Weights of a small image captioner.
Model: 11.7M parameters, 32-pixel images, encoder arch resnet, encoder norm groupnorm, encoder activation relu, decoder width 256, decoder layers 12, decoder norm layernorm, decoder activation gelu.
Training: adamw at rate 0.0012, 4900 steps.
Data: trained on rendered rooms with furniture, 36250 training examples, 34.6 epochs.
Rows from block 5 of the text decoder, named by matrix and row number. Rows with one number belong to one attention dimension. Each number is 500 + 50 x the weight over its row's rms, rounded and kept within 0 to 999. All counts start at 0. Numbers have three digits each. After the name is the row's rms in percent of the matrix's.
# v: attention value (decoder.blocks.5.attn.v.weight, 240x256), inputs 0-85
# proj: attention output (decoder.blocks.5.attn.proj.weight, 256x240, transposed), outputs 0-85
v.10 107:517464571558617486482422405463476549532534516476482466570640468509525488520600510459564542434533480571475375554517431518429455454518543465505517387544498484468430426421404538446535551432465500548526441513495450432512477561534524574505600553447491475563510490
proj.10 104:510486460421453524435535553556477488460414526543458560485520571546547470598416509618446441564457500465547563520521573485592592550523507406449493505555421509517588462551578506484510441542530486549459484521444638438427467505472509463521506506604514493509452565
v.11 115:514480437543425374454462523509472525508498560451581505506473559534525531528581524448449472499398568502514520535512482597521541509452500408544528395594492603534578439543476617500414559480446454486394437519452574551551452453489600469563440586492547471419509595
proj.11 121:398529520475560575493496518508515466512513439496449536495522499475494531435526608465617535469454445582551517502486503507443574412450499548474470542460555477498476538495547524421481466524458465479429511563513462505566519491529457610515503524457505557568562402
v.12 117:482529529481611527584483475482513512524522530524431435560485535499491496537499394468570518516606481487399478492475534498508524464529482611430438471489590440529427460466477494465583497489532477502536449501461532500459502528544341526467536439534565542595442359
proj.12 117:583535449451453534518486528457413500504429554577618552476527447559519425522446477483410414517496526445566493470487587548462489576568486398503540562588402509447471521561494491572413438517500526535444455510507520444440454507484514575513556497514480445489529595
v.13 103:527418452459510594522580460500473529461451468500394510548487459477503473427401513549561560482554520491550498490481457470406484454515455556501537545459520496349452456480611502483540476462487590462553634510565506494441484474382532543462521594541524520517383478
proj.13 105:488517504524512428488476523482513485485518522529619551569513502488453484512510493586390516469516452470482528544497413514567533505496602508626527380507442524506485453370409517463500421514456538553562506427606562395489520518523560434447528484478507498395521536
v.14 115:539443418489581513456400424371536526499569541450534455586535483510559491529524466525511544499477531589514431544504471499423468428499561478469562422562462501494464417522537561595479481495427466514498479498499514460473446468509580515463488548473525517505432533
proj.14 115:455457525506528513440512550555567475472521564564486614472460547485476526514427548616460468544429437444588585594572511568571622529473547473547444477516426543538549471514523602416478438510529537551444498454536591454524526429518521504490503566555560477473513520
v.15 113:523440536490475507588524544463488469471433415511431508482565415499461547528501473399540464502512492491536498537514490488587569499449487473502472555477524518440473548458341412414579435517508547476595522509579514617508469515526436531484536493483503452572524387
proj.15 119:470517464432475543422477453576492565592492581486535436499557525531512437538463459549457451485517543510385494437437537438511486524499418473443595619477519502598557532588570475542542533622510453483523470616406500448459425521519541490594496471513421530486457596
v.16 110:528560548463428452414584488510461457482473464484555521422495487458541496442453559532403454516459581485521575441478446489523510562437549507599554521503477504475522588463510533525374473427513476488497517566489449516532543505472570511478550479531495478419478579
proj.16 102:476421510581442447571512516522529491461507489418428463565503516481461566460554520439558561491524461452452395539533448515454443405446462566405435483426535431470472469470453488463654603460525485510555542468495485597540539509480518425501435464504429510540514431
v.17 101:459530564414428540507582448486430471546442444474456525454461390488435461489420519499538491375499486443489552591501473464563473518443569599579521588476487497458571507435519477491477503476566499539531501541553461498475489609478493445461470515576559500475439446
proj.17 101:455490456559484497462493434489553578493549578466575517618509561523549514541544451502492555530506560417415464445412486450504423391423402494453575523434476463524494527522488431560573514570456441478475486513450538528494514495493497474538490428513402544485406606
v.18 098:573559480473516530513443553560488492442517433598524475411485539472446533449493477441472477589531535585473526432416542413503536540473457438532550523520550577689516553434423516500496456515556494517532486557364413522552548469500490517573517486410481556443460454
proj.18 099:516540529639456477623497505422473453489473501431391408578546457510559543545527459499477417433504493506506408420588497522415439502512573490454375498503522460447564466501523514565537625466529435503528579559485537568524451519436414459428480425494501391554538465
v.19 094:531603552501570454485373547470581526474598533547490443505563558521524589571558497521567533603529552550497439454493507481470552468546402498473515416577594569570477507526453513564579538524516450568483488450458479484561497532580460595524548497378457520566508506
proj.19 093:527485475457536599591551531452395429503449476571451538479510442521498471503399487493464369426510404490563521500601584537501525559509534420453402559531434474508585481545561484456434434497585520530503465582456536481476498484492494510489501541544570437514525467
v.20 105:534560449433464529451520506449458488492430417487518523505482462529431445505620491398512409455441512517476533500453431488520478507451533586516522508499524470456571420509449552543490418475464505499498415598436535504464546507555567522439489436593539523354471509
proj.20 102:460496527508424458522475443431504503505524632557578462584524572504536547537466464549475485513466541454518511490477489461441513478419522507485477536434558577554538589551531590467559639532524494544508537511470554504556472502526418459432515458518497486542480597
v.21 108:514508463539520448478379509496513449468571573477534477507563533475577541568555553468510475574412524600532483501467544504481462530535507378526508391592479567607516455518475527517416582477469446543473438533497441448586526443550524491525441539397514515447512549
proj.21 113:453449548543532604486528570577573446509490455511333532438494469479445531492465553498544470486493443538559538498646503533514555496492509517415395545511515446481517423508566529438515493444544467507473503515448506577501512461521492537542494533564511489564492409
v.22 101:515455532523479537497572448485531420507415408422505554536483395481455515494514506502521502505492468496522480525581423466506483507499583506550506511455445394368535555435475433529525492491483547483520509503586513456507460521471539543468585558541567449472508545
proj.22 098:416429482455479402438511457558525572516550583512548485522498609468492482563479460576490579534532519495412522530448439430601561502475446503526591446465517564586512511501474538458582532511516496498568512452473544501482534528518525379515465496540520562447416565
v.23 102:505579458518536469518392520535535491529539577517539477474534588481484546541497477497485543607530528491480489428492561476547552532556455431491482391558526566612526474518407517530502514594456424560484446468479506514550504440527448496539522436430446461555579531
proj.23 100:528533532495489550582512533435403466482428456505415513451518431523555483497520505429543479460502456572547464511549575557447462520551516476452425514574508465438474528526536510539447504401573509470464504539498442560494507509432432604470504567522575439568569414
v.24 116:544499463542559519493467486489558496419550538479461537452564507494537490428501508493526552604481511614578432453547520473358460506543550497485493524518459525519413593429512487559543536488506500527542563472489410477481468542518458551488515555410474492525536539
proj.24 113:520470552573501467528544500566583507485517474473349498506445505498477487596449465580446446476543464450468494497611436516621485568513539464513440415496449516492572396512517515482553477428562506490561526443491597497483526527456535348485429520556537470449449440
v.25 099:516557445504502544426422450483567504488574594483564491493494580503556508480537492505408504551427610549466499469438510434498501481439528476500551477579452512604604447534517564583396530472517496518424441504390500450479545496565587520517417518511497553437418544
proj.25 097:451456542597517502594536553466503443434539491507416534514458478477499575462496558478560488494472432484598498558583498616420524432443516546458370492461517494452487522522510570442526524445551505506434556475530489602571548425503449530442487533519545463555563412
v.26 103:478510494522435508503500565571478501530510592512494553457472527468520496613446494564454465462470497426477551516469560509586535529516520427457379479534512551568544534520508495501449496534444473470443490503542548551513534468501406447516382451484518504564601493
proj.26 105:541485536507521568480498532577540552553541435460478431410451457481459516411536522412587541542507537574471484466466517486441460531535460568486565544502601419508445537538525478538461515478479501477447412510466328520518510447519533653558522542472471527518507473
v.27 109:562604555553415516455467408481498493544485532469527479501493459514547476530501516556435496387444551424493504500518434501467457472491560581535524420476479426474547480488598455676483541433514441523421447482507516437493552540521507513400416448663544480416506572
proj.27 110:509446501516490507580582527550521558477538488532540544500500537500470514449488484424590556590495512462496491560438506539475465431398412497435512508475510503475430522543468494422528483427545526476462464410481479591501569475515534535520477562481521574543438470
v.28 109:482426477454472546544595481515464565391469411536443554417478477475434523410390542529531480530507541517571556532537494453521509509445515438499496552465459534510522549457513498395529486422551611471617569583501515568473463499367532461506514579447436518502427536
proj.28 108:443574532565535448452517466561578507518520506460461399566530519490540517545604478585396524440508456517391420477495376482530490502507507513537518449487512449487497467479508505559536550529466422503568514518534526461522481472478505445512417430463476492446492482
v.29 085:489498504412472537502498527479478482449459494535496508516449463518381564409461578459512452525408507471562582473481507469517425476425421522575500569450507481453535527469498503413379506371481571528498483549493441417547465474440519415564478577455476537477466435
proj.29 084:414521493583491467445550442488524505496475463469446499572425453509509554456547457580483558424493452495482468450550473487497457433519542534498469507427499477494554447471574467573565538580473468545527506614514544536500493443556454452491521384527425507518405515
v.30 111:551489495500506610428514351456508482509512507415501533559465450464446452406530478481491522440520502483450518520443449477404463427458582596560477581445484456416523481514639495581555460437523507521537483517523532406469529511512522475434449493605516569499468510
proj.30 114:514492525561448389517524499481578499444538595574606545566446567508508558553485465559467554577457536390543503549525474529512506511449490484557465420491463566502474536505484576522510536463522525567472480370563560475518529458515506459448505521568575472450418572
v.31 106:535550470492398557399498478474477471519452509483578509458425503496489485488529521473462464461434481481483522535496481532509509441441540575554537537454442479497570422568610508627477470551416440529445458501426523478483496504500570461497403484601520538421571574
proj.31 104:513573575580505456607546461426550518470552519501503516580480543501559554474585478433612564548479550469505475475464474510444468464409495518514461458443554594439488586502479578493507540409511502452466556420554494557560550480483423506446495537451550562558458441
v.32 118:503493373572446470442470496524493530462572568442556504570462513521612436484490520546467507511436507483488492479516490543429474456491558495502493413526462467411504463605595520639455523559406452567382495432575532397478480361436594440497435561490545471503558558
proj.32 124:496492541463541483501528564556581503502532458544493576478436546466446529457509561483632585557464500508590567568492471516528571491481547581579497420489529540491448472419480532411441427442480545481447488428573487437547594471536520575465527573491571600506475440
v.33 109:500494505513614522514444469491522541493607614518432458500528577496557526453478456570500596542571524585451464431469516445377537538580465466476512487543531543530399462545609512540559523490519452529545523425479443410439520475492442538523485497457494501538487501
proj.33 114:547471522542512536538524582504506429459452458552483553456463445492482480541455517515433415493505426449576542553618548581557531539548583455538457447584378496432486430481458503470424381438540558514516492409547556498434520485491559483463500560513580408425548463
v.34 115:483538583435545507508435532492480501491503465570475426452521520489426584577516477426591513486531442491485514508470555505535516533463424521483513561516572528618502476448357512370556561476583455529570463447431456486527523561592400484530604466447522570517460404
proj.34 121:523559457524480563532495465431387483517438516503486484557571435572575470528487461505438401432492551474506443375515586458434456509522472382417484597512441475454565495550557443595488504558510431512482500639415543547431398528463451497544523421502433415540481578
v.35 099:529476452468351451489531528485498467549418408463533548544428436527442468536498613499461510457451473425533538567526473591572480443502508511505465474477535508432552494559448522495453522482423490453417531497578504550535486496488518375461423542491513472536609524
proj.35 100:431491474418533504388499443533530573505537500473546496499471516509473532419538496523606628511473559522465524512406492422504503451481453554525546541436578497606513558478539472529499508574452476490477435566486420458521510460549500561575512501486467601503384534
v.36 110:517471457477478516463516491515464520453467501565552493430475565519443554451526567434496400567437548496537491444468507454503465556420452421503589454528501518601541451462461568397406547429512539525509461586366475559491527526498596490558539493511430531372418576
proj.36 114:420562530600500476531534497444458434467500441465416454559560466469542565480588536563447525418462448560489445494546437518446496433463538501492422504488516474433509511481530544489590561491498423513541596526532527595545416493486421468484441444437487454549563439
v.37 101:551591618476492461530521406442531439459467480532440496541505425488543526498532439504471505485585513506474474479542481464515508461481559547488480509485547457449425563484461393564547421448548481406578452507497530544545499538581401611405558459564531493526502511
proj.37 104:530415443434416514515539499523472547540480624577600493478513484499464416502395414452413475536539508411466455518509583548493503533488393439389551615504441519498468523620496493505520520526590536512505469456444521507420527498491565493568482514568492505457447585
v.38 114:454472540436628565477541499462493495428516488480501463491520515473523585445451505440535491535568523565492478458509503389370490572452424530551552539516504484575445436423543539446493518419556477545539516512438392460505515581525560601536606535463480532457358477
proj.38 118:536478477576479481569496521424411420429476498544497550567548489512509497551479515534386416427537461439586459472619471560531495489487521446474425472521408504369497413424456540471557515456518526508520604460505633533472435532461464394460507451499461413512551508
v.39 106:447441570498501586594538518507482494460510458554455493466508512489459627467455475469502478523555485436560510491541529456546507517522420476465436509471517516573441529469455438361550517411558531463593523536484542600543474528510400531440533465454430538550441437
proj.39 110:510563475486536532431573487542470522562491477495488434454534432481520428478530478530362448451522474544383451467486492518485482542571492454492601599561453477470502496577534481584512480592495467485558508564501481505451420460505516493566476456459414495451521521
v.40 116:499473458466520539465555502513563497490452444467469536468470500500507455384459522539469537472584514545528528458538464453408404513504499574473558609446439530409444506512599572588521418520477543498485641476505507495434534558395597554477536523512407495477498538
proj.40 120:528496516539486373548486480452509491426540508500559486547466562481504512564501482536474517501547506465500526528508387482597498555488574536614479344503497571490501485397418528465539514438475554477600556373593557440514533538494516339421464528480577501424492497
v.41 104:527452495620596507446422473546493555483562550456549486540533561519473546484535483474541582495547433608474479490520469570330469517479443504481528481610452507542395460504541616484543478551473505561434612433482423437452547514463584517602569586488508512511538443
proj.41 100:625539472472484464540492510420466467413480419533451545505486528568567496582467523559521414504460552520622537467545500485555515587575615451565452383553438586439569418426525511495424443434444544470496552450542603413473458548458478420449544483483576459504511483
v.42 111:525515547529475518474467502498572449485594589543523524462558518498530518562541469596466537593459498603465483507505529491460518497571551477547442466542427539497498538510521388633516527537488423550435413427497432400535532506519410473526435496443549555569596499
proj.42 118:546446543562529588523566538539585525498527476461380504444433457488450494519442456454581464556535510444488537505570526506561418546507487474441458510478514481538570468554539488528484477421574527492479448484438491580472567470504507500515473523582497479511409471
v.43 109:509475510535438508514553446494484501588437439427520569615521403498567409426493493481501520394519477441485488538543388535449521416500587593486494521444484465355507472504485466577542456458488520447465532487565566476479473513487561563433560534606536437554544497
proj.43 112:498500471390462420454466511553536580510546555507587535489496611508497463542466527541540563596468526490452568566374488469579517483451462512566599423492520596579514556505462511420523470529472533501491487455544536387513538550501548462470491530505513595475513559
v.44 115:458463514494523491579529575527527527450447420569509494451559566542493542481454511481487470560566533535571420483536544463498560577490420424507481534477509538563478522416385536362501479498514585511556560473496463606506448555467480527582600577427427444499442538
proj.44 115:501569476489507481510484451479431486505468433414396423503542492495538474547542498530437444399536473563410463448483463475536467497527534486505518475493506482472528466486483459509539515528479476466592592578497529486494448562454478415484456460422454465487586439
v.45 113:519518544506425436429504440376565461479526548438513552560478461461508448485536543546475485483475508446460616537555477560502426483484609489548490412459410489431441585541569464549428493411471460452462489533559481477587556410462510481480458483485472530503579571
proj.45 114:454410528533486469413541518621636537508517513517470481474427523451427556433507457474549637566505471471476477554541480520505537499502424579469484556462530476555486491536530516516548527526511504537513449410524437552484566461536560484577431515592552553433361497
v.46 105:471486415559533416441424542624524581520546584490573488517536615520536493528536526486509528569485473571497499504488534522433514495467456423456523491574541571592525453524527592501517567557490513543400598433517490478496466420459559461552498564400456511505531534
proj.46 107:539558528488553493586469499423481422479503381519448525505482487505507552513520585484556492430452462581627519484518478506467564515534610516587432391522498508464491455397494481464417420456458510475488542502571489433550503545481458533441555532429582465499587391
v.47 115:522517483563524454474484521522523482519614590457558539476468571461525549452437470535492524555507585530488473502496540508509498595455486391502470439524428600613538518538538544492453545516513514490514485497533471562485518426421557514549538491382411494523488584
proj.47 116:510469543570545466508511558519539443454518390467370480450471455484484538485568550467498541459521379576530446497577440554488496482579572569515435437556520387456427428463494482491497469424450499490519518442565445574514546521475527512493457529481571423493599325
v.48 112:470461549521515533552596460434467466464495477401485494419477490528491535481459478480480503483392527501522484554660482497479578390496510524405430532494471512530542479446500542480514579505503552493458442414487471520516450441413449425484552482550490470522452499
proj.48 115:572544460473515488558452560455526541518532520506457480473521411429481409554419561510395486511566508479547476444505637565479574566493496513591465431552527503475504527537492513474523538482502490520452513511497474543503438541518520533409481476433500418418630537
v.49 093:546468492450460491451522409463523553516465531588447448478448480474511465509486475510493479428499490557588574522560488526504462511481467453566538519498475505508594353566553467509544447568466509572353467486472464452458458522533499437522511569472580535467478619
proj.49 093:520553454428534519470484515455536462519518479436584587544569481514505477522550583521510491539505543473357495482480536510515479509531567511519436487441433473416443529435375544473480581417466513477573492517530513521501477440525464532487592425385519493517507458
v.50 094:459587452592577436536488408480442530560612579505534546568515493511545418523459502478465494480516515508549400415536493507500487581482526455513430395572471477517472479559514593455573561358540467583425510567499578508491500495524565615498489546449557452528518525
proj.50 093:458451530563450472500613496478574486498497540535469467520470498490524554513471468417490479557406535550432593494485459574436370547521462612546485560453515566464464562452579518533506502513449595499556563457591435570524441423526454382471518499572463526478449520
v.51 116:533532487472569486561528483501489526582564540469501563497529470523485461508435524504487495470516543476418531474572456500509577498499531441441423501443458474432474559426550547453428562422468541398484471529521571521529495456434482465485582443404450448528429455
proj.51 113:495461507566475426604499502499477467538524449582363473512456484429509525487449496462422469574533484472500520493498566499469505616523405547575521498611510502465518428538548450505516573534624496495540541435448413538557502485483493445448404507506460471447553517
v.52 095:558504398467596445554508475437431556561565553466477530551490483608523461617516485582487407522600495551513472382546414515544450509559492479537446477442481540555511441524479414408513445365511580506518477505483497428475490589445523443515547510457503532526441461
proj.52 094:443506542565427456509513554586620518586500491546498482502517443463446529432518581390427483538451540520452586516447487524486516553485450483573462493489486491432472481441496577440503619548505470529452545493487470590517483493532538506563463539479451494394459448
v.53 097:436514464571525515465434562514455558512545531428462448526508515511519546473535462434429473500452538492482406368460466488479516441547521484415557461534501426531419423517436541510482470461465484663485440557368504514500576532528562610519510479562512538562519471
proj.53 090:512512559577441558543584496494515459425437533544489440460436482495478510469494536403561462472382513457558590549438458504454434491463536541511522577504594598478494602491544600569540473584425518485463582495610506551556403537451475465485471564556507503448423514
v.54 107:473533535523474532472459507521562427517513541460566479489505537385469560397488509445496556505459517484419473629529551506454603435427527479471476477561456437464473538536536575602464622537410453481503539516430542589525482403527486499543466463428428483506521564
proj.54 108:526472486489477493553556505442393514400497534509409462539437539494598499572467392524554494534558464457586437411538533495462492525515521508484574532529507570522538526589517467552424441456562530458524445421513491428503531512506441501397482496501560485492551562
v.55 105:515535449452505467456554525547511511623469531461475556493495456523510472608576568589444465553541464508585494436530384509591376517553460488510538517408538561520545422473541466447534468490514561493529504518469488433473489484557475419516444479382442543514472533
proj.55 103:489514505484459486545503506582518491503541470478596496579432481492466543472555527440499526519500538433458513510396499433514552500488499436516469426486437478476511487470433537450460578481540431514446452496475553501517557554553504560556467485455547496449437451
v.56 098:462467518496446488407527527496617467447436508484491409440469542374493514448448480454540516507457506477485560585444559434483560493489482499474491517556493459437622530468505577568463626609455521539464437595484505595464505420484458465543441506625463454448417579
proj.56 096:518486445465531504537487534422404480427529503491503514527529560486586475575528496583542477499492514491556400474554534399462536430434561594491482469562468548520482498584538484522453442410475493501461475481533515453540475579491516567433531575472551492482568491
v.57 094:533557445528574433544523451498454585537576536456485507527525455560538459558471442532521472430562458560467434390585406503520497520503533443496529466491524466509466472480482555438546437444478516504473502519481542481431517514562530576478545553412569471557455491
proj.57 091:444494512536451511511588476527584489550508448549447489492471457507428559483432582391449475549419492492389627568425486548496427576470472488541504529463522536417484535462535496469510553575522521521573521465515433582510465449474502390494460470544437517434445496
v.58 095:476564536522438502545507478519582377451418494490524511467474487479488565448453416452504547519491495428390636607444552494479525512410570441528462623523459513417534624477534558520377507629427524395494541460520524498507543475394420426508513496536499478488497511
proj.58 088:494476443409551467500435551480360481475583453557410545514548566472574518566446518599456494497497471541492411468542562457504569488476461486516522442578422498557502392588560398510498467410594509480550510510408440466533478492524481478463497498488453512522574500
v.59 103:403528564510376516403491529614534479504459560451441455447463477441501519470474495480500490507479461487490597603402544506511500493454566474522447546526483439436569536471528615524422626699479466502550475602450510476455589396529471438478450490615439496445485545
proj.59 095:505453449508486499559531546427385424399512487524515519568477601477581517549519453541502519521444523442518410499552506357464522425432474579472496457589459469508476416540561456538486493399537502490443462473519519479596487546503536572443522569500517492543532482
v.60 095:534479508602546489599547474441464469484567489448505561450512445560541435520458538535532474470544498490469433437563441499540514545557518468528422456518485527527480529520415594432503446379534529420490528522545550526524479564418523566482564540531516555564528427
proj.60 093:472479551527501441467495462531547544599522491561438452488547465513479497483452518465375500481442508627483567532480534609465484536528439526536495468479522532520536515499605478515572525540497514539486561528461407583497417444530557382536465546559434497457513550
v.61 102:442415482496567507565447481435491566466609556457528409465496503548509478460427469421506491473486557492478390430524468500443565520492498520437432429485552534518447501532411475433501507383552550527407444441522531507447501540475498557516552574502589500596576438
proj.61 097:448516556569473467479451502499570491543456480603436474412533440517445476463444609442483467503502491577551534467563529684459527521468504516537507566498517551502491570465498562492552475594401526510524563493546430550497395469455541476524545570545421448398521471
v.62 080:591448414420585411485517441486445516547610519498496514566477482555523460512510503523485505502399562557571464365539480520509553560643454477532506449510467551543435470491567524484549439388504518501495424551508539471485458498585566547490556525401504430546446487
proj.62 079:412470508631397423545569519504639567565465536515491529508552438468461518521527497442516452557484527522408603501500439546474408615536488527557442528440480505427462530443515529497466620527467474531523505412526488513450580457511465455460464462544451535461494489
v.63 103:486445459528472555483533493511629467532384486475502493429515513527420517487524445486466519491561409447475603508515430505537481484386495515505527583479507514441590462507481494556510482663513453532475539543504519449472590458450516375562360484539521584449521529
proj.63 097:478503473361591553403461507513374427422554425484524566573520555506577517546503610506519520564470520533493442472476606487517599456501523428467492490499395498529499496577426508439470467385488532469503485497427488525529469533552454552500530490435488487497501386
v.64 096:551562521535526456523475412441507521525570511429529555474502500498478447513546545458453491507457540520453424451626556488494591563498541505497467416539420489515380477518495646529480538441564451528480532533510512545542475417536506549504609526352449493527457499
proj.64 091:479434514589414474556642505445534552465429517548405443570503461532560561565472419446493494558462492510507520408473511627435432571567480579472463531447488518441571577506565498534488564509486565514542486419510487497482537435536449417436482478565459497470508572
v.65 093:493472544500462584366517574573612417447404430516493516358488508466374530494548505478550520501480457501479590586486549517460475532422513505510551585417530517549520539509500563567489429626478461490550476477458507514506553429486453438539436454565426545436492550
proj.65 091:527518484418521531526487478470361450452507493476556539538489542531538505523553448570577533470554488443519426481473524375552586435482552415424527430472488468535591507572412471525433456425551423480483375495430559442498584545525492566531498472446540486541490474
v.66 092:507471604457388527428563574527647442502485450618452451454485523424456480451462507469485557440481509484529559538487584479469499512408511525535574542467478451467603469442568516588501491629424475460509486511469516479475503462489443461574477511478482458428449568
proj.66 089:562490424440501480535418476423408481428458459459564592486540581510542546533580513598630452521561495447487374534541503447509519444514554460458491504540447517587507462514420486531453524420535525474563391507460506437512585484487465533428545477500546507573545506
v.67 081:539488478514579504567459374412519543468600539482553515556528455621523492533481453515469441514575466520505505386562414545531518552474490467487470507472527561554413469557433503474502389385527545491429487515536509506469483556473532548497543509496599527583539491
proj.67 078:411512516491494499453492512520577470562493459563384464484505421526478568481483609458446517543426483585439594510490519672503507601516460510538500531455518494432486551469514487499529537592484505498529582468524411544468415418490482428520493433543414478459490454
v.68 096:529567482548576481595486360518458553477533516471576548548547505555527446506559478468472497466600474478502457458514508547469493585484478465450463446507483559493381483586508529450534407373580483519447583462545516543568473554493509584475541563433555580543557450
proj.68 092:410516576541474521439579509509548483555486523572404429563497452536519512495453464423438545508468487549464595461466523599476458541536442502480540530417548496434528582464517527522533504559484550504579578473519459548445468404518490422575484483488447490519462522
v.69 102:471481616511369527448536505546538401444443479649512469491499539434445413460535478494526567475430464558523534612494563501463506486458532543544514625526522474459539535528546476528541474537445458462494550458499470484488498506502533474537457567481523485487523549
proj.69 100:605540453435535514459448494426439468479492549443570573510510548507513465537550403621536506495597521470472436490558489429523469450566535478470522494493524468541483468499444493578461509442512503482563455509485537424453565437509440520460521405475545525620524530
v.70 096:494531517543548466581496492560377567519539545594581568544529429556488463527542545504499557445516517518533478412488504532547421500582470477516462458463525514523426493483487536393528391313477537465488533492495557531499460576571557589447520554510526537513536439
proj.70 089:484521532545480512505581443508580459558496510496512463480429468530415532425474448461479505493458514479410636579426429515509406560543480503526562512468614471417508512448540506546547531630531468501559549516560483532515485393473507389555466451535483542530391538
v.71 093:538413456429573507510489469501521549535576506497477484492517451520518477578526470567441455493561470590591439416618535613531457539528464515483537477477571525534523429539541458494616465446554526541535479473479472427465414543507566459521513521438453630565512542
proj.71 097:436490506564414504539530527498554473519442517496558499530492415497437525442529522432487546596534510491463532420487524600513520555565484435533478500439453421444534535426381562475446628491503473517453427453522526551479534455557510595517537472430507387435495492
v.72 096:463533580487492512499534559528495390503520481569571512511481587418568493494466581537511540551474494415473537571493551499482514438487483544492450534473519491484498526483552383547501474431485480320571486368505434503570485476485481435496512496528458468508544460
proj.72 093:572536507469514449505401506549472589532479542478510482451495538499497455464534410596497504406639478487589424507535476449523539460505455419483544478538555461593502405500529480517506465553567456485477483579475531416451544516474555537561472502477576516571535558
v.73 098:508509552539405499436421564557593464461442470577446447495548438512536496464475484529587468488527508552495555494435554535502429509516548489611535606498487440425530569423534453504524506625452441494567473583463474431490509525543457456553439541558573462412516483
proj.73 098:516457381423485467488522498491474485510552511448577585468507578487477508485529442578566530515468498496431485537545429379544491438504540455435516462481487421512504402456532428522458524445487475527477380497490545496509586446512494513496541440532466541592429495
v.74 093:531469504556583477528430451464463496498571601417550476579525485506495511558549527490457516538510555533484350448530492503451528496532526430494497409545488496604381448604518524491515508421517499577499538497499480550532505543499551586522555525384452565592553461
proj.74 090:441500534569396532495645469483575548545466557541432417550476416502492506485458410374513507558497459502546592419506451625469419581560488516477555551414571508407558598432526532539422527578468514504500511420522507482474475465511476463496425456509481454410458571
v.75 102:555447410539582490614510466507409595530549527522532537565531466567571406530498520567466488510598493481546450461508425556547457514591454498479416482425537534537438516518477485415579428417578544396527518497572543437523448533496461517430486512445549548644531432
proj.75 101:394500594563486462428480461552578461611482506538501459516479455508451526419501499431399564520494504594434585533502489588518502547523403480529517495442515440452475507427501493480526532555526470524479556507500449566476461431541545482616494516486444454488467484
v.76 101:584604554477543509540545446496489459549521488548597643504542509512527473445470501485512501550501448508457552599514530511490498514454565464553458523428465497495416560497596536464497426451457554385492553410557547518617431534489445462505558554406520470488479472
proj.76 098:516532488481521457544474532514459521592563487538359496498478520475506520494463399551420517481591468491414510462496521483527505603537402475522560431528535433476506397512521391509494536533682480471604503481410439471444572398485483425521418420463490547585538537
v.77 095:468467419592580527533468482497423586523573558469456496505479482580489457510536442478519486503549527453491394381530379484574442520589501467475498513535494494522459465539448513448531452398451481539454479523515530535474553552511530594459520507509515423507519476
proj.77 091:447526547517527486504528499540573459520534466519480449436450454507423524469432555430505514488397536552440619548411494529488463537473515550575496510522571535436468553500538498461598447575434482498525590530554460602538401477504484391525486518520441547448432452
v.78 107:584559478503566516502414501444483454589543547498645632573562512497533558512565545470509506562506501500440467525506404525528506413504494516476590491455499496508415589518469379523516346465437485474528524475526495517562544476486530559535502452454553539491515447
proj.78 101:524538559418516514468494468623494560553548490493415459437431471526476509465506464486551510430557449514527565491436488503555537532515514390461597504449546566532561535549434483457480415581548456485575493485411517433391571514488413432581434444506553574521458499
v.79 107:472534535475507477610543497511404444439481506560533521469454477571556516542400510512535471529515511506483543594526521489483492489525571460559359536553522516487486561401527511377452557411553540386492499483547551463533429539433468473418589554488540417510516394
proj.79 102:523482464512558420448423531528586566639569498530454482464560500481440424477443470572355498435496522556442495574529487489492506506474415548528500419604508451491475347482617408488548509546554483516485555541483437516518453447495654429571456492483452565497546514
v.80 093:473517418547563464510492517508390560535542534475464498519491483515526450576552532569460500479578466512513456363573396531559481480563500445467558477421518496437475495541532517454562470450471490442485524514440497555448492458517489498529516473407437473507476487
proj.80 088:436540558557403471577597557528539417500473502517489437504392475468454558466481495415436534548427526433427592585391490462484443568481457546584491485494583503401451515452550536518536569549538485483491575476560491578584469481518495509491451515517476485445429507
v.81 100:506528575475479493426464541500533480470511496550551463584530531411432500448583547462527567484386476521516517539461628526473514421452517553540513478545502480556414493574548455520525482584477456565547483491497461516512460511591560567514484509526464513487587529
proj.81 102:573478470505450595446605421478505562470450592444556513485486501533504440508531340488585495516557462449548501444548418512533426494577553457391569565413551459491524544463434523552414457498443524482528402466502589443447578479483465538482512449494575497581446552
v.82 103:549444434463593540555514379418533540531613593401503527502551483579475474463560463548406478495549535511551439476584383495511521510480469499470600509423528508543502471619485473515557427463534561579563512522504481468484547523466499479502486526436519601568561517
proj.82 102:436538579464509511433492498527531445506510467554479519566521433519538536474533596399521534570509480563516539406503581618503589580530485452530503529428464532455527597489416571471466510510456495501512530474467463544474453468517462520549508494459487414422469429
v.83 102:459402467455444529494529530570497469499396440536492438447514458498465571550515479510492452547545472518441608497453511539512401485517478530555509633443551504460507532417529451453444511622453546445567510481528389389530547557484430402483423439604506521455482449
proj.83 094:455526461472532540459411551526451457499518501460571546499520507468455474478518516558483548460507526456524445545538514394545625416449501424511499438590469393526478375495450502493522531458518399498396486542450560525524510540488572620563500524425484490577498426
v.84 098:505476426535581460556426477448434555492516562335507510548518536523453580552488513555542469561589549493403419413430386500503500512526505517452497470504559531547497513597443490431516553485561532581513540508520499460514547514458483505446442443567539624559519401
proj.84 096:424484572505517537404542530566530489516553513593470446540508461488514459477441566354440509509428501600579593452512529540451569500434480520526545542487502568471491560535515575422495429531413521515396597476501471546503399569510543522550477615497470466378478467